config.toml
arch = "dit"
model = "image diffusion model"
dataset = "simulated stained blood smears"
train_examples = 48750
image_size = 48
horizontal_flip = true
conditioning = "none"
objective = "epsilon"
cond_dim = 128
norm = "rmsnorm"
hidden_act = "squared_relu"
mlp_ratio = 2
head_dim = 32
fused_qkv = true
qk_norm = false
inner_norm = false
moe = "top_k"
num_experts = 64
moe_every = 2
expert_mlp_ratio = 0.25
experts_per_token = 2
shared_expert = false
patch_size = [4, 4]
layers = 6
width = 256
positions = "rope"
optimizer = "adam_atan2"
learning_rate = 0.0014
beta1 = 0.9
beta2 = 0.99
max_grad_norm = 5.0
cautious_weight_decay = true
max_steps = 8700
batch_size = 128
epochs = 22.8
lr_schedule = "linear"
final_lr_fraction = 0.1
warmup_steps = 870
weight_decay = 0.3
Rows from expert 34 of block 3, named by matrix and row number. Rows with one number belong to one neuron. Each number is 128 + 32 x the weight over its row's rms, rounded and kept within 0 to 255. All counts start at 0. Numbers have three digits each. After the name is the row's rms in percent of the matrix's.
# up: expert up (model.blocks.3.mlp.up, 64x64x256), inputs 128-255
# down: expert down (model.blocks.3.mlp.down, 64x256x64, transposed), outputs 128-255
up.4 101:117090159119093121117101121148126133157101144114075106160127112091078142120060159131117117096088155184139150139154127134091128138165123132120134181125189081141150151131152131079184167173129101114096048020156139157105151091152131130109104150177112073163130136159067146161157104120100125114135148140149127112117129163124184162121132105089135123112117137103128076137175144105172121141164
down.4 108:103131148120121143116117138114114109093192083126106177138145106131119174125108188134096106086099146158144074095150143148100151196093171157134151171078128134059167148113184120138133124136144121103096138073134165156129152071189155108136129096119138155127125086170145167127095070144106118123101124175149111133153169163174122133107147096157134162153091113142099129141130132138132199101106
up.5 097:167083151138104132142104174124124126130074111152126075075174082151148150226087096132130113129163150158138132141142085132133121124116090103123117159140154087101119151063091151131180188135125136174114119147119134138127062105154077153100147158118099126090124093140098166141084173109129143152160086122120158166152116167118138122113119114094092096106170156139108140140132098114098178183146
down.5 096:099154129124135120125193129143104159095128147141139144095165082092142081172125104135169149106125088106110129144180093116105162116117122119125089194070092098135084076079136175140091121081120105083147149093139146132129107134103173126110133192132123131169178133109169158171154143100072153135131162095126166118133169111118134114129165140072091049098135118137172137122112160122134173086116
up.6 105:152095117183155147072127123074097128172108085128061065104135111155097148157178137109162101156168130142152130126120125154132112097150085177084189158133125119123154120099139109144143176130129149176201128130209168171138114086167122141037080142088077121102113083118069136107182172114147158152148097115085152152098133143093176188142141150095105096089121094135122162163143162162084132181136
down.6 100:088128132078107158134134062128079136137129084148129189145054057139097119112114111178123114079070111134138179087076090125104109194112173118100077163115145120120081129119072135129107096102119122162146181099036101142119124138143164180191131129123121132116145117098119132152164201133065123140128155187138112142146096103150124117138118119120162117159185138169125133064179118147132135090112
up.7 092:141148135097168165177063141121108162110115117124184132207160092073099167199080127068120094104047104142040154087121182130131174120135125124139100117097125112196126110111112104156172132140129148175075083139160131139116153094125163113108089111143113154154140082137186165120112126078138122099109117128116191115083081113109150134141165092067161144138145126128115114137090154099134112137161
down.7 094:159140192108156136154145172083119155156165129093123113092175064155135105070175151117169170148039112166142096156096174129128131100172122094112075166151070098093116182158099172143088122109112078168135077150125139114143147175103140176081115132155163140151130109088172187189147170120103112106068157113098149091084125118155153173155145126126147129096130125153158100111130130161109109153198
up.8 092:151178136153089130153141127115082086096131087131072024158111080106147124125127181088130115134116105143133062135091106179166114077071088151171108071108141110133169157153096138166082147115179116129170174114114100098144110085162117146058151095162112119193123132159114153075083177146113149096151163174084110129106164170167037119099095132133159121137095075130137119128149114161138168145151
down.8 093:154048142126154109125099183082093104101106129135120118126146082123127150174134165131094080118188116095152152122136180094171123156134162117125136087120065151097122115113115125076075136143142137119187118103092156092141161190110107058153155127127163124144068116094108147164133184165123098109173107118121127064178203107127154122121199101159140103128163129142127105036117167063153173090063
up.9 100:116159136157103132128166098171145110154178070137087132166122098168119132109146181070190143119119142108138131131120139095115150110076093159089134127164100113112122082156163147130138213136170137142176169129174136119111112155137120112133205200153132111126091134118171110148158216098086092138112159162121128094150154147179077141157080114094100129150137139185137112147122137112118127103130
down.9 095:170129174087115205116102147063135115093104051088139069073134174166150146156076165151145076110110116119140187125154120107129082141131108146110136180130092115127123112108119155086081133130073150166134136112115206116118064073134167122099125183168129122075131108111098147121108131103201140162136153137070174078171129092156142114127125161138135152165156104158183129160127110057143137046133
up.10 091:120142069096106123116118150134146097104165143180141153123188089147091094076143133145138157126106117178078130110118122164144126110079072155141113166104091094045089104164129095157124109043121110104157129112143094113121154119138159103107086166135171136099146150170170146107089166116117188139108118194105141071119143135138123106120160094112178117124118139106148184173178112198102171080160
down.10 091:099109124123124159157082104124144136087144111133123124095132073167149081105114114174144134121098128101161166156125132109085148094137109107089135155118151185147121154173119169170131126129156119101145134168194106122134165122109172117108102158106147122125148129111152212135133132102125115192160148150135141111121183128116050075154171102094115156155118157178184144202081179163078159096147
up.11 087:134094103095149129087186127153135124103137176138128105113129100106207103094114066054121106110151073087152168097131120139132134153090185153144154114144135116139110189146120103149096146146152102124139094068092129100171150114135139120148154102169121156170130146141139087096123092115146106142168161123076127156103143142110174200109086122105168104135120117089085101186107081076111074114053
down.11 096:114104179114137193116122129122118099045119094098114110131107192128135158094143107164104120103143113161129125137174103113090115112115103149124086168143143112137182177118045140139126133146109154162129199152088158170168147164142091091143142130073190167154140116085148120110102144109116113172129040128060098140145168090113135111033122145131142070127173137156182166150117124116170144170118
up.12 101:144132158114126099172134143136062136121094125102099117095118113176095108113137089088141146146084121156145118119107077115096093080125146081124139156100130130149120158164117174108144177150172146116176102082073124169129170118080149125201092157137118128171138154061158124146097104137109086128109043114065175161127141116100136105120137152060112114149141104117165060105148129136081157123142
down.12 096:123091127101049093210166153081127119138129169051096117128146153078112105137139088147123152123136139143152060117123158099181140088157132110094148226100134114128154158087173110137115151159152100149144255101149120151101162181140135146073178118124166165144099114136129098131145139153166082124187121090133101138110160165103091130131133142140122132136165130138138097147079199135171165124131
up.13 094:129150094126133119082176072101074045167165078106093134133081149129110152106073145094148151131182110172171164120158091082086109105156078167133127194132115107140158062155136148152087159112145094127100139072083145153143171080161158139102128201198159124125138095138200127138144150170113163123103119113128142113085133154143141139131134171104167098133157065097158144159227104117144108098162
down.13 097:130109139114078144149154169082115117119101168093068164114067132179100170142185123097114119154180134122150117142114115121155141154089138145170105122187138168096211150140138060112121138121124081172139141064100111144134128137151122098127175101164142135150134079162139135155123068206133085102092156072135072129137166133160187144147176137115158089161113097071109116164142149104112082143129
up.14 097:106131115105084098099078105100127133190079103142094119220118130116151147160129104119135058079126130094175120138112061085064067105149154201102119117175140123098090138165094147065061176105066076123114129127152135154131126091116115172120122066160134102125211152080123126105165111013135113166177168132156135128107127183152136112136110117125129112141167071117089099128120119143113133077152
down.14 105:115105193084156170156151160114112105137135104026127148154078067132108125113129095107075097185156127080094181151116126154082100114127222142126133181123093131150151204098165182128151107131156090103129197133149126121132158098145140140128170142162109134123112140214141141147089045110097051150127156126148167148121148169214089132146134149140154160136059098108142138184155123157083133138148
up.15 098:140207131129078159149144086126130144083163020112129189181145167178117142119109109139106151120150115107104139207132096111169144131149095103139135160139134104061097115135138126145166168155168132167117090107133190181171054134157131078145159172173089114195144111123110088160141119163120133093140105112109120158133127153126154111143130085086051138085119084123151101116115147074150170100103
down.15 105:153135177116192070119162133146100114109098106142138121094141136129147109122118174120142119151144105140161127156113191135147138169134172138195137181178074154130047140139160129119100132133127088075118142069088127139167159113119135110218189157123129186167155154178136098105097112094095108139094080099133147133114104178134117139142124126127104127122134103211085102134108122091147138152121
up.16 100:171134090131118158136078135104125086142172086136119093159062122138109215154147061105091136126155157165123117184154085113175109143073103164099167094038134103133121097152113149154118160131181114176114155094059159142108182170136128109093117241208137144102155074150111108120129173126179126133136082129120122124128149145154144200163125106143125099138139073092171165188045121080089124086119
down.16 106:145149098095090161164172154102148121114084153144093137162133116092158132153125168075178130157154143122113132105134045135160120117086141129138083086122177126123095121118161140141092130054149168084174138134073162147130136141192102069142123125082121125150152083136113099161124126188099173104136157129123121147122125177121183161067144161121160122097140151133071110193092115137164141170107
up.17 100:144093127162116162102122122072140143084132149156115163177118080137102133109123183121098158144136107161125109145166063116170110107114118220081147155121130131061181129133139140109129134126177084155115141090219144166129111067188124113096143148208092075119194127160064119082126137163195093136176123129105137068132134153110143200129139137082134091108084163126109123114090088195106119191090
down.17 096:105113103124086156136155152111197157117168094125113108083059106157166087126148099159156130137139161084132160093179082102119155122118127127123173099118109108096124039153078141097126057082135119137094214135094139127120123171085109137148100145129102122119091125128143134099121105136211072139141105145135082096147131144108093114161088123141153119124156129108123116160155178076111122125007
up.18 100:167144117097107126105165171090089158154154108107155141103149156122177088103150162122167154098136153134093089126141145162058140100152035075195175158064132126073151137137140128119153145133119166079099137086027092129179083145140090189157158192146129106127154147131117175139129188089144183095164121142121222152138174166103154139097145090102112136114102193122139156168095142114113155155142
down.18 100:143132128123115130127102151137108144166141115148101142124116088152129122175160133138137122144150131111127133129048151116053104076136100080165116143145105157127176161143116072125139141099128125078153136107160114178123069164094071181124067122142166144111108104104124150137136196120146122224118140182133117102118120133180122148156149099112093162151106117180156126070129140153131141153125
up.19 100:139190094187131141119130118145117080113135136139119093174139077144188133161110170080149120130093189115174097142075138172171108101113090159068096200130065070074159146142106097144135154091160123142109180138123107109166177123142150134085116135119136107073115129143122185140132169129057169102128111112104118104122146130108110197192105139117107136144142142093113203148141136142121126152067
down.19 101:106096137142163164138121172093167197084145134141154106165174153186154136128066150135113137141104074163149125145149104121150125156124069138138134128144179154148083157150120127085105115115180133125171158124125144105111120083112089141139184170082175108094081110121124096170141040099104166171119133132095149125173072174142098127121198147127113191159118126227125168130147146088128137107108
up.20 093:153169119110180100151141166156087094088123100072113102132164109123204110115171105072159134082100177156131130109099173129112086117101141136142162144097044140155172204149113151105153127086083137130144122110114110092139133101143146176133094171059061176116124134149092097177143160139105147121212105178081179114171106162166092105113091169126041145159105109106154153159139129169138130118158
down.20 088:164141187084138131090145104090096150115127100119068107127127149115133115151103099162126171105083141169146086152154133150145171136102149103074085124142130198110148115154146164089159109127127128101127161124178151163114151146115109132087132130105141152159163151097118104091180147118088093161072131126087152126196161117110115106135151121103091174115170113134192130088156153199118094120074
up.21 106:116100078176148157114157098111171040062145136143150119131137093139130095089130134145133114159062172185133063144172134154194117170121146110065115229107133069067125152141049100101108091120231155091095168125125121156165118113112149107077107115137124110096115103125133108113161169163145142138158145110184093139153141170141110172183118109133091067155063120141116121124112128167091038154087
down.21 096:087152134145121120126054153116146113108135186179086106150156094185136126168145112128142181116206093139109118147149116058117140100112148114120100168113177116071074161103127113133088126112133142121117112146122162109120206174113090127154127189131187166092159111064112176149161086125138144150123108101066079082114096129116108135147176140143132156149186110182183130140090163068186162076109
up.22 106:177105124098174149120143141086105120073079115095038173152152145127147150136176088123109129105120098080127160154163123065155109104140148204150135126135082169115162093088106119106069201167186136115170132097049144101141160173123102144154123088160106112166134162120082063101174120076213124097106165080164155165098100146171161140098179099153101131133103168058189083132136165106122131099150
down.22 108:101130062148101127090156197126148163143144120138165117100107124141152086108098184159153131143133101099112135119131136136163155130148140133124150090078066079075134068086128091138122111091159050100087169146153178125132184161145167093123158137100090159188150139174122179053069110061101213181138170169135116140145178132134107148109100140152149129111119168165157136175070122143131126150115
up.23 092:115106111122121164097146120127116146122122103119118139119071111156147142086152171123127180147152087123139113109176120182174146131097130118122177115072158093112111131166077077171172128157142197090123111157152117111099120173103115099132084131170089125078076139115116216101113117170097098138147156064116135154119141081081147143112136118191112143132106216107120136116153125108137177174075
down.23 103:073150113112077126134111210083131142089142196146100103139188134065190147197148139180125096125087079168125065101153146129159091152094144124071101159162148161118125116120182095145150157167128131116147125081056093141135089098149112126135114129152111094142132092092123115190142092109123197103138161104140100115079113129188155102097105128161153142110091035162118103132132159081158064100112
up.24 091:102116112133113098132126146120134158166136184175150110164153136126104148105124144154145118171183115143165143149153070136136169128161118117119109111139138087145111185150104117167169146130126121115156101140119150179134114044123144098136117146103068117125117131140114191141095053190108111133126184120134107072182142122107134195156124118136132106084181167156114126091129140125176099173169
down.24 097:094153143146130206181171152085144138195077158088169110128183153102109120071138150123085121110149120159122128122136124121120165113142161172095121063116156086126145107113132151108124121049162150136130186071103083126069152143163102097100146137152143080116095146115147110148108005119152120103124090122183186154134147113130134157107161139127115120139112079100139118142181110126146102109151
up.25 097:156146119087101094104144100107143162136113083073146105110150132115120122108094082109090144111129133156139085081127147167082165175198146145068150141111167106165139118100115124094151090121131163108168114129179104149136136198140143109152104075162139074059116151093143128139113121140141075131137123114130121161071142092072113122131147125180077158120118071138170141107112132111156129133080
down.25 103:144142137093100162104157089092078180113170164143087084061149141085082125109193175131193117116099099123126106140084147087146151123121174103139108140132066173122130116121137164143100123113120128124155157133140134109131113114160084166125105116125123126127124140125138142144123097100094090102052142061122106171154140135161144162092122110116142098156156093132139106178136133080131184076099
up.26 108:156081087085152152112096161086129159165176097197124143149133112143124121124112136084131174070082140129087039147168131143128132144106164101112113091105121075120147163135138141159111120154128121093129093124131114172127094152120158125146140151173131122126124127105122156149187148145127129046144112137066139145127153126115108154145131105134105128113130183153158114162145107118116161127179
down.26 096:101140124137105087114060181129107168174127101061129178054151117150153029078107123105111148154166134091136115119180125119143130151171078135135092127110173144092114175108186166117162121139114117149137098073146133127145157119084145107137108093101108129203119126125137167131088139119173120097131126143086112092100151126114111165144158190161117158134165165102176164097064129159133091147198
up.27 112:122143098127127138143180081088135163160187079151044108166103101138131166097063127102132157157137143122133130188150085163183087117033115114104140098106173089097130145133128129167115153114170169147159133110126145191112119169136131130164154158132156087129183192105132149155177067232098133134197100144119104140112223111093126159151140159094173142090146119157123147137125146157131164121153
down.27 113:164093154116137083182058101100051124151114069159142074153111136100136135088106093112082129108138057112124131118095147091101085138150149110149114133142148094171054165119099137169098141169090126078151196085160114139155143148164151094117201132142125156091149135120130138162177075072172118153155141118144058146146171085120136161124108105188117090127137154135072096055130114137144103167097
up.28 099:126155176045178149155121092111080123093125042169143137150038110166107182113102146096126089153092143129104143112157153089107130081193148190124125054092157190133147118142152107168094142179121137124087138170151079156115178142134156096090108104160128115109165116130092063108157130068121119116136110118052167215127127145148111144149103079143161121135120091145154119086151084086160132095088
down.28 104:110110129187130159196164191148118136208062123153136120085070144160118079111120094199130175155075095125121139089089102119163084132116181111130124128110145127110134101134197098146064165116119051144095121115080127119159077121123117176152127186163086127148113113070091147134112134130107161131166115131124108165105128145124174150119132101129172133092102160091169122167122107157175111134141
up.29 095:118074062175102128083106128107080076089134086119149122134106055140138124065129119141191135101094160157121110181116087133104142157119128174114118136152115114098140111115118118146184131130135155127122100157136155116173101126145153137194103172125163126088161121142120167134119224131134188104147120112087157113145132158136118204130127085107126127133211159090112176147082165073121149116117
down.29 096:069068030083161159070109112080168137110149108095121092131113101157108165169097140112114158159134104077146101137109154138111172107158128134135111137132150125116083143137159145180152102093155138146200162128105101123174141080099085177091144164141133156150145137157110153162117182118174148077071127139112142085116044138089121131136101180123098158155150146096110143190057112144141166121117
up.30 096:158117055148141150114151088052140119097064116144090073153101138097093129153114148095119113123172098145119162206175160132155125094136134145134102163067204089164140088129142123137093169161177180160130161115091155141107148162152131184067080097162147094098143170136143123107138147056179110092150102126109125144131148107120152223212117149139144139114154110155161142155146168100108155172159
down.30 095:129138094131148151173112133095078087104142092107143109182065101115148167113120139164175115139165088112104141076178148149169120171115105169104151138131139138100052132192108111100074130107125177154144175181105094141113099104119171139144097116140146147145144087075129154156162111069135175107142162130088114128205106116138136111099156135170163150163125114147154141172083158141154101100096
up.31 098:092094136111127166119157116131080131097102131140112179080089139131156155119133082147115153162154152142117128139141152110161109121100144172114136110121121117109126134114161145091099153130126185146168139090086100114154211143143131134148133097125099102088162161184102091126106118130173195078131121124061179076094120090146084108170144096171220145083179182111090117131091118103210093112132
down.31 098:073118180109115170052111114170110169168192128136170110127123117111170146149099103114137132130193152144060055113126084121110117039095135096086148106065056144128100117146134128106079100114144145132179143128144174115186155148115105151127128137162121080126114105115140094093134150093172114106118145102130115132107141125146110142134164130098104176114120148157079130172114094119147135203108
up.32 106:114099118134146120105119096137135065157185111114105159125172124158125096111088121090104116139149154167085144129154103103117100171067128109134120168098151102076175079160055135162132150165139129119183098093147113142081104130102155120117093241205146106172153115108161167094114143147130106094121145133130137142117129100134157152106113118140098171110125087108165133149205133060117204100153
down.32 107:154163124115114088118097102122115119134135120091038179089154161160157181154111207140116112113129129161160154193141136110136178153145137176126114184111107103136117151143182147141132162135141112170119132060112135157102158059121101146124132105210180165187143119112111146126113118109123105085121130162094134134131134130122122123103109169137087114140085148124176106112126177132137159133180
up.33 090:112118148155120145141115186155070121128147066111034184122118117146138126099097136107134114099126105059140136203116109153105125058076080165162142134092125100059106153095131119116143212148153104142110156104086109135149125121097140122131128143137143120136159078085083179154135167130152134108163138118126156134190113196134151175111147146084081109107131176143116139119163130199119191066110
down.33 096:125107129140183148100142166071197111101130150072095089128207147043108113145080115141093116100124113133111134126096096076170154119158089083154141134098093107112148192127148091123108111128144070171135140073109136122086123128106124214104137151145115098152126142162106157186099053147123129053113112142095143131116117174141099142118144120172162115131074189158138101089130149173152124072078
up.34 110:139140088155088124131100075140126158126087084142151146164139132142169081123100125092090118082100182166140096138124151140056082133158165161147157127131072149132191101159093143102106104097091126118125119098142140111158135133138117138122114144130153139115153137130160106151126179133115139096166073147059111124104186129087062132136134140126063172182175128183156167184055149128128144089111
down.34 092:148132139147105178109103071127153103056148146121098156088072136119106133115121128128139151159115094092150158166084114177115118066124111120143131134110110159142146121113084147162119112096154146038202116115182107174130120116085144125094124128121139077108103108099123096138145058129177104148077116076124170140110149126181122147213102097097173154129114103174104140142120129094141087107130
up.35 093:110156127187143140121162083134116165108090121114061100121148107106145108079089162126170154164144160154171138156133084140152100117094160149093146127128166098100132205156159122116118151139169132137164129131135166120095154065063111081141122139129116101083143092156076162156138136163142157049164139121159129104109152128086105162147123114129169125131126099110177124098133088140132137152102
down.35 090:166160187121150147162095146116129095143153117130144134139149183129143172113162178142174137146147088128127167105113113107188080130095167151115109073155076145168162063141169158152082120154111115168177149149073172161123126135151117102142118156074166137125154021049114133179125064142121161121112154147103140097177128168084162139106131128197090109182152158126092129135135151055160087124099
up.36 096:106123132136087149151181090102139117183141109170060095140104130223152176166096186074120064138154086111123135139152081121141113151065090141054153135130210097161140179100141122106086191135153141137134124143126154186106117124149138146084118105063111162120166184121137114125071109099135136107148084118086134153138200147121128181108128177118150085101137110141122146151091164147122186180161
down.36 095:142155152085124164126114083075099073121113113104173131132074104074119082104113095092165111179193120136110160110083151108169054193157117157141162150136149162164096128093124084165089105118091067123170121085062089136167138096168080168122177107160130129112123100103148081182138154091153137115158154120128158104176150124064142111137113160068162119154110126188130146088087123131105101094114
up.37 109:150089069113161141114078122103137085059122066167104105145116141168153139135117175110087055124118096085135126210126135143109082133162149103152111124123171100124114106147072163153132155145166107099143112139189149177111109097091120101088133153170127111189144107148128068109156091098218089115140102092136099137141160157157130202144115135104127147132110117146171127134157162149126181111115
down.37 107:087077101127100102164111169084138134111088095097103108126107134121154087160122094127107123139108107101138168138193143103157144112162118157170101108127122046103153174090150081134115091095058088142085168116132134156102134106047143095111114168143121199149122143093185128129132124127135109124087138144106098119143126131139123105164086134179149109116053072201131151129136118156195131148147
up.38 100:104097112114115118132054139127077111187108084081104160137104101128144045150127186115151056113170135156139134206092140116140128103139115202134159100106146121115166041188123136092104170148133095111117120159163083104126150117129086077071099104182111100141133100128129134089197155136149189161183178097102132112139128125209172099116151181095167131163147135087201142147076145136138097066078
down.38 103:120167092121111191126201086107161105114144094096139147126094102128169232151118126119160156164140153137138082158149091091115120076126148157109126147097137133144143098148125194098149173106173118106131160122013096187124150069107104159091140127122144040110118100147144114093103126097137129065098125122144177114136085077135122102107120103116107138107086124143107135104136180109133167170072
up.39 091:117143075114097161152118177128119119154121122087110144160101080140133195135077190109116115083109134165113141185152100078109165095142143198109110162122115142093130142096168077117059170122153089179179116151170157172108096081163119138088187068121127114118181137103084171083162109122132145147155140108145174118156153140149144169095140159108080045117092117142091084121150100182128158074167
down.39 099:145122143163118182124090125103143175131127045134157132157109138090185089139111094118087153111186154125078127102100108103090070130135167152143078088118147094107130134101081162138125077107141111160145151115104139038149180082165177120123147093141081167128134133169146142150139092152179124164112125148144127163104143182157168079180151109099186099118130082108179133229156100161146131125163
up.40 099:157116073069123152120026104122122102168205084146092160110074102125085121099152100131132192151101112173069129181174123120134116136130132092163173097020122108208129085146124117140132135144158115135078123063164130140120101171124083082096107163179145110136180136145104106107116158131175134117112105129138140127138127114148144130141161102120095144089126120094200111109103125135109167074112
down.40 114:119146168094051112173214102099167133173172094071083161114090074163128118163128146112148165160158130129132150106126118084193110103176185146156126112148114119049084108119127166100103131163185105120084113094067153185132154111059109117129085122121107123086092078135161138122136087161109137122128117093143109155121086083130097055163131095118113159115149153170101116087139131149182070147141
up.41 104:133170115149128148128090131113136171164178132126140163092134072191174085095135116134184168096110082108088152122130147125119145150056103193151123181098162166090132129126158091117112110099101080088149206108138113120138112139105147155141143175165156184107123084116154111107098154063111156122074126137132095040144126102141124114118104137139145089144207133126131209185089116172134127084181
down.41 097:146170163062157163114122120140116069126144107085099125094074101120186130074128076169170147159146127142129165104148147116070151105146136156100128130094143164178124162143051144122137162129184107105130156175168131178129094118104143188099113179160180087120187132127117178143116132097088127160137138118132155139123118167134067131083133096117077154141131118192136117172081179155126179089174
up.42 100:099090143128136162128119106137057128107132075155090105154093089128140100096185133091130073179094146072139096127136159139054128133163133104154088074154131115108095221095144108167114170176146098116117141155120105163093167140096139089129092134165090059138137127142112127115091172157171143125094114160137146140121194189125083158221116199110116156154139145202153128125186101127134122099084
down.42 101:142141138129152122156131163136158151134093104055130135150162129127142142147174133136128112158167123112186137141116088128123122131082072102132117136110141090097133148153114103121139139101128082170146145156125138116117101067127131098163122136170171130195049077127117131170104103135131146138112122142105151136119137081115179143154150119100133048155138192175163102093077125137120074162141
up.43 102:062149132108076102069140070077140078151120141132097153137114098136123124088134121165121120162169178079138138151093099124145132130140119067113135065133120102134142084147178155120155184136163084127138148109070155140078118135099115114163118149150183082151099175161139171121191076114084179155136114132103135110121111159128155147133092153111133113159083081097036118107128136178128108080023
down.43 102:112160097146127114110068114133134140147144119167153082066157123142113081174115147090180145117155128126063110098085170099075145086137146180107072152145152087128153168119069184111135131141137173137111215122187143157129171183142122129136096157100142085120174137124173129085136152087078113117085118135109136133048095175118153101102103094158138113122129095121093118201158108113173178134158
up.44 111:106127148157127155090126088123116137171185128146099136136121131193136184147079151098088120123198112168118177180147099135113153110075110125130141153121138118070149109098115129103133139150131174149165122128212129168101085133133093125116119184159077082103133122100118149127091141192108137139120085118114142142139176133115111143145129160120112137099165120130202155113156128077130191148136
down.44 119:093116146139094103142219127082126160075143179167098097077163128089157123140115113113167117149147118146120081117157102084183111180084163140130122138129113131095144135106134091123120129135133155188160134043051118104118123115132078140136144091123104124133085122141116075113129104085136117098113137157129115091138131171171162129170175140094092107084114069128119106119132121101170109114057
up.45 100:124110060138049152100131176127137091139193090097114095112103069146223129164168122088098143067084157051136156190176107104153081136106141153087124035061128129077066093151128093150114112111118147133144154110075102052135085210131150155145167115152191144148172097094077182078139099132150147118163147137148126109184154134117105168110124117151142122131200147102109149156147149100072145105115
down.45 098:152179117104135129133124188159141115124099024066153113152116171163164186122100132093155178154105082143146156140071162121090145145127181126175127168164116095139102090158096080113120149121112104091100173140129110109099148111175081148056105085064137142155118117146153133099160145128135085164129146114149096087083125163114100102083103131125093181128145213080091154048186161194152132128122
up.46 096:126145087093096130117048080148145165094121117148187123197106111152174166073181069158120104169115125132136158120133149119163051138153122182071106094193166155074107147162092146122109105148083092102078126104099155105126151193158133103103150115107084156156159162143125191157204167127127165139145133062130094125110113138124137130156098074118145101149074113082110184065134114088106081126067
down.46 106:112134167208160165120134106123208139150093112093116104107148121218177114139141092161119144133127122074132078112121102114106097060120134145106134084090198095143093140157190131089126112114153164123157164184071134166106133093057156138078140147218123143150128163092152134121135130084152122139162170083128137113097128111079129151169151140111094166099181118106144146199097141109162136155156
up.47 098:184114078138108115118150131149137179065151133080146132161112135125111134084135101071130171177143098109162163112113159094103077114140109142074143087144129124195066152135120129118128127161057136055119097102049134033104179164122147079067168081152088117148096112145141088105123085107088142089139133126149125140152114166146119112107108112166115128148132146118146192128116117090084135146100
down.47 104:142160146168123149105200118131124141072159133114148102075137155096144127110129129097127173161147083141179087146137099138129132091150155144090109109118181136108141157175112145055092144127101137140154168123110109184091148088086116140068178093160153124177137176107152109139166121118106152102130176138144152098084148141099100110162148184091157157066115124126141129149138127095117153107062
up.48 104:135124082159114161138098134136156102112087161138176076130150102126136152138148156132109107158081157144158124181107094159150141178142133111090054155132150097059109160146110113167132148118168160127069156133136146143102137068088121115145082159182099122103112107138104166111125131135214112115129177104129106144082094145105139255167061102107083116173168173175052142144126067140092134134107
down.48 101:127150136131131153194081131123129150078151133117130136164115100205198121164110109151124122091113079117152120141135135130123083096100109145121125112126146131171127151148101085116109074128125104132147099115128148085115136175086155093091165180207152128099087120104120165193117126118074169140151146164140072124146126138165127065126193128105159101175084126122115109156150151101145098118071
up.49 097:152114159100151169112072182109098077110030100117140087110159087093131144111188149151127108094138112117094091155152146110130118132132142155134134110091138126103167090135166174119109145128149042191111138133092103116129108123135145163103093116169114106150087162135062216135168117121186125110082105132152143144146107149144157091156099084169105126171127088137091135096159115112135119146088
down.49 104:120087133156134162126093154076092155156106082053204134125136102109141147133205101101156177114100100088110098140213199112118136116124114132159133110115155101086124169134192074139116138127142119121098117183189125142100138126118152161111116088173088215140165139082159141099124141102132140132119123119076084115187157142116172163107113103142127056126147173133154148176077119156140162166121
up.50 103:104088154161132200073141145146127117083131097131094180111091095123167113086133141116185150105150136118076106101117148056150075103101147169113128106108110117182104102116143141084089167167093101140164117106084089093178170199113099131156093169132151156167141124150098108159182090106132137116133163112196116104152136102102153123096131126085153151119138152077101161104114108083132087157111
down.50 098:156130113105129120107088163117108188180106114085169057094083116160077117073149134095149139156077166111098193109179099151190146118105169170129146129132120108093087137150144119144115065154131109135133144185128114116128138194139180125112141178168144136117168108131136150146070147140121169129126154106181107112132118139137130158135138091073106147107087160162156155190110161111179119058063
up.51 092:095142049115174104107161071142121215120093147148145124184112179168153149126056164122100114137121144124134111111136148143106107108081161126117059132139116086133101207137148122114114163079060119120123132121081134111146153107140125111121105143087157139118147114163125160097114215105079116098132124131112145078133145125102101195168125100053116106121126080151111169008100113119119070159178
down.51 092:090191125141098144076173113109079095151132132104185085110115166105130129122117137168166085066116081119171188130147071211091113030149124143099098067131141145121089096128129178106066077112107160140126089153194115110086116126078135105112126139148091128094171162123089116118119071062117149127154103137143110123117159134128090194103184141122121158118141055133123137202147114143178154142085
up.52 102:129182121121089142158061163132059104153205096151124153188119106145104158142109112141082130112133149112078144156105127156108161090120104088160116155090091077109121122117113100112158140100169118107136102105148153136147173159125152101108090251143115112174131136138168092129082111108131127130103088182124170114126131129148145116147104123129057139154134179102151139119198129060162209121133
down.52 107:093140148069147144085168131104122159138170113069105104088201131123119156131156189141147141196117127170141177148151143124186131159153182140121163145136093147161147135177142178087097135137163104155080098130106110103145062153149122113119122124132122099111127155132118121097159127066164150149101148033123179113130116195137124110133126179070098145111139135150159130105106124111140141164120
up.53 096:157107099152138102097132120093171170177089102111090165139141167144119119088158132091160140128129101212107172082145126136120079109164119179133139085139163104097170088144076144125175141150085123103151098138167110137090121145110107139086112126113140090101092093085140194092107092131121151135151126124143127101153128094130178154135160106176117137116105090132196167121202091122111145135148
down.53 096:080055134166149125185162131073121170132191155138150146121169092080114169176133176171070116121099099129182052095135133124084149133098131101092100147115152116093140174155145156100139170190124126133158131071116116167107154023174121142147084066151093157183112107124092156129188086147125095109096163153124074156148159136143113136117136140124213082168147067123134109073095157149112102085142
up.54 098:148138168147158102126124217125140145191162122062091063175180117120143086084103162096140143101125108098101120104106080165100159078045099099133158113120166095068169174180152159151139141072106109130077113127087170107102101093136155178097143162149172122147113086132164104136176130109069142127168084157145127152197153125197147135090111172122081148146108161104130101124157137131048140063147
down.54 093:106109132094134161099084173140140090141137155085084110193140121086132092131114136187188131117164113122116217133147106128088157135177154104097103224113103130164116096125220163088092154080156100129125117104199088171114094169134126148109078123067124091096118108100090156122106162159143141135097145161139129106110148171122097112166123118148143166109124105067227145081127182162092091170141